From a checkpoint of a small segmentation model: arch unet, widths [96, 192, 288].
Rows from block 2 of a small segmentation model, named by matrix and row number. Rows with one number belong to one channel. Each number is 128 + 24 x the weight over its row's rms, rounded and kept within 0 to 255. All counts start at 0. Numbers have three digits each.
Before each channel's rows are labels from the 100 images, of 14976, where the channel reaches its highest value: "top examples" is what is common among them. Only what is clearly more common there than usual is listed. The data: short English words printed on busy colour backdrops. In brackets: how many of the 100, against the usual share in percent.
# convs0: first 3x3 conv (model.mid.0.convs.0.weight, 288x288x3x3, each kernel summed), inputs 192-287
# convs1: second 3x3 conv (model.mid.0.convs.1.weight, 288x288x3x3, transposed, each kernel summed), outputs 192-287

top examples: the letter s (69 vs 16.4)
convs0.248:103142128122163124172174166168126130116175143121115159104144141124155093141079139129122112122111122147107079146128163119135105136124126080090082130094105125117134156146134154120110113150131165096103111102129146163126136098106077122132121112160123134103103121155143123108129174138155140105
convs1.248:119104123118139144123133115115150146137145193145148118094107137160126123168179120168141117129171138100130192134133146128146131145125112145142136122180114145126129126108180082157136115118156098155188155129148117099118129138104117134193121084147116134136081122109130120106130076193113134144

top examples: the letter o (63 vs 33.8); the letter k (61 vs 12.2); the letter c (39 vs 12.8)
convs0.163:151169175126137092122150076153105171120131125136149115147089135128166149138145093131138178136156147111152155126097171131128132154125141118124156115109182103115127124139135168102152143149052171153100111102127106105120169104138115095076157143112133129133143111105124122154151152157140147145
convs1.163:140095110105088149126154144132222101119102091132124131107115127127132125149091120091133118130100132122143127167111110127161116123132123145119071150117126125160132135122117108129137145161139130098087111137144134110142111139100135150096125119112077118093106163107102138115129130111147134106

top examples: the letter p (30 vs 12.9)
convs0.208:143106092117080104134150147109099139126129126135146122079080135129103140112120152151145177120187140144131140116124099131130100121119133147119153140129138126144119146126100145129126084147129157162136126112133147097161125142120140177148138156132130120116138103138172130158149170151119129142
convs1.208:111129154103131149087111138127143175124135156115153105120129115113137153095143134142094071142131109156111156180112147126144135115112080156140176093169117127119135121095172151118142134157162117113150126107166137135097165111139140098138134121167123156169102156104184143128093111101133128158

top examples: the letter o (69 vs 33.8); the letter w (36 vs 9.7); the letter k (31 vs 12.2)
convs0.139:144123121124148087133071136160148102096122177153162139092110105148160143139080131134135120155101122179103138142090115106148138124130119121114103133137092119150166145136106114097125130110116160092125128087113136114158137088153170131106165126117139133158090169147115130140143156171121117056
convs1.139:082160130125093148136174150121100134184142109107078149122150126150195132105118124110153094123136110086153111123164158155100174160140165124139152114111121133122111107120109127141142143111123118158163149108113146135101108129142089152132135109171149077148137110164159093164126118118123081152

top examples: bold (87 vs 46); the letter y (38 vs 5.7); grey ink (26 vs 7.7)
convs0.49:113106137156120132120156122098155091120137143128111106112126110150092096139107132092155118123150142122114123114152141196149157124127120144092117111095077103095118127122150125112118110121156146137156131148126155130109166113106145094138147126124117107123157115121106085192130100152105090102
convs1.49:149145115110108137159105168109097140126166164122127125110078148162156140144151112129159156129128100093134134099159141174127108107139141122137090106077138124175101130158118160131143171135138101171134173148138127145096110107139072121143144159144117108120170144131153091114131079155099143127

top examples: the letter s (82 vs 16.4); the letter t (48 vs 23.4)
convs0.272:104127142181125111168147148154128135121111150157110112159137153145125103152156113140117126125119146108144136132125122073107152116139145096107102166179105175102164099079121135121093124131111172131143123165085165084134124176123107150084139108111131133179119137150142123124130135117147149132
convs1.272:110110130117115154126110088102129149109139184129137089055146134160119165160135122160128139167148092131142169103148161137119110110122155113133115156124113155113154117112140109055130147116141111111122164144167122149152092109054093158137115115132099119136098107110135160120161157132112138159

top examples: the letter o (65 vs 33.8); the letter p (54 vs 12.9)
convs0.69:125112129112153134094156174115158113124135139148121077162148121100118194131157125120142144157106177113126152121107134141139152119187120112123094108080126188138136157131176114125109102152125170102115151108169135141131127112115113133115178113107148137122159124104125130186109132061116131156
convs1.69:116102086109121166090093096142096098110077108098106126126123114144153135143092123147162086131160097095144130104106132084103135120104103153171093144152105091123100121154158152121108123139134119123179135119088149148116139107146176096138113150137114146141108106118133138154145145122099149166

top examples: the letter s (37 vs 16.4)
convs0.23:110138101152129123171139154125108113097149115125140120099169164160136121166139172151135131144175136124092076147139149141123123157187134102139138166132105138128117161147139114133104131137134099127140151127156140098137159105120146116099086109121127128128091121135088112118154101133132116156
convs1.23:100119119167121102138098147153116143141146130140111094107052153111101171100142080115133121114091116110163188106137153091156126113107176180152106124135144140082131187141119113103110089119121152141158128124152108120123122112115156081119129110102125113115107121168108157172128116157115122144

top examples: the letter p (30 vs 12.9)
convs0.155:102070081087139141116144122099096128111156161115134104150122121116161132108133167127147167076160108088136128121132122137075166140157113141142144135172128152127127146147166144127132124137121123154110132148094196117140150154089126111139139146125132134144194095129102117113144119111083164120
convs1.155:109123129151106145080142123132164135113122135095089145122090090090112110087062095097104131204112111114155178105125170099135060078098096144128158149161095094093130150122154097100103131105168134145127084173136114133110119135092097151151154129152122129171103150115127118150140124105141132119

top examples: the letter p (54 vs 12.9); the letter i (50 vs 22.9)
convs0.132:113164114111099136143146144164138116118124111137128145171113134109148131109146129123131075147131151132127157140182139160164065149126149120159159111094108127108117152137157161090135144140147104123163129140125095093167120128121112092106173109147090133151123129099124139184079123131144120146
convs1.132:136094133106130162135144145118054126145150089151162160151146085130111155106122100149126132107118101136131102143110094104119164103150116163101127131153156146108141105144153109125135123119131133133117097148080159105129150161154132154082108157114165127162101137111122150107121124127134116115

top examples: bold (84 vs 46)
convs0.33:112105129125117114115134124121143141162117134136143159110135166108132100088152103158107144128130116139144162122130134055151120149117096127120173116108117103132147168158125126139120111177102060112160154123145139127150120143174121152135146103146121124120168128178132157175144109133152135112
convs1.33:111106086143105114105138098107098137134090136102132113156123100120085133130094149121145133122140073080105156123104143102123123136121118143171124114149103128118122160107133107133161086125150129085167097123141116154116142117143096122110118154134158107139124127085125119094075095126123139124

top examples: the letter s (59 vs 16.4)
convs0.221:085136110100135105190117168151077128102179144148130199102136122147123106151151120084154111117099095093128134140147118098149114134133145103123130155144120153086129126127125134146114142123128100127131118121133129135157114135087130132101111157142146122118119157123158154091091112158168099147
convs1.221:158153121121150139094143087154101172163130149145081077128151181100094119147125156182104137114174158129087159108122191175120085144113096129131167113098160099120130109080123125136143164100112129153154166085160116114166129129098079101131136107128101129142111136106108084120117146118146102136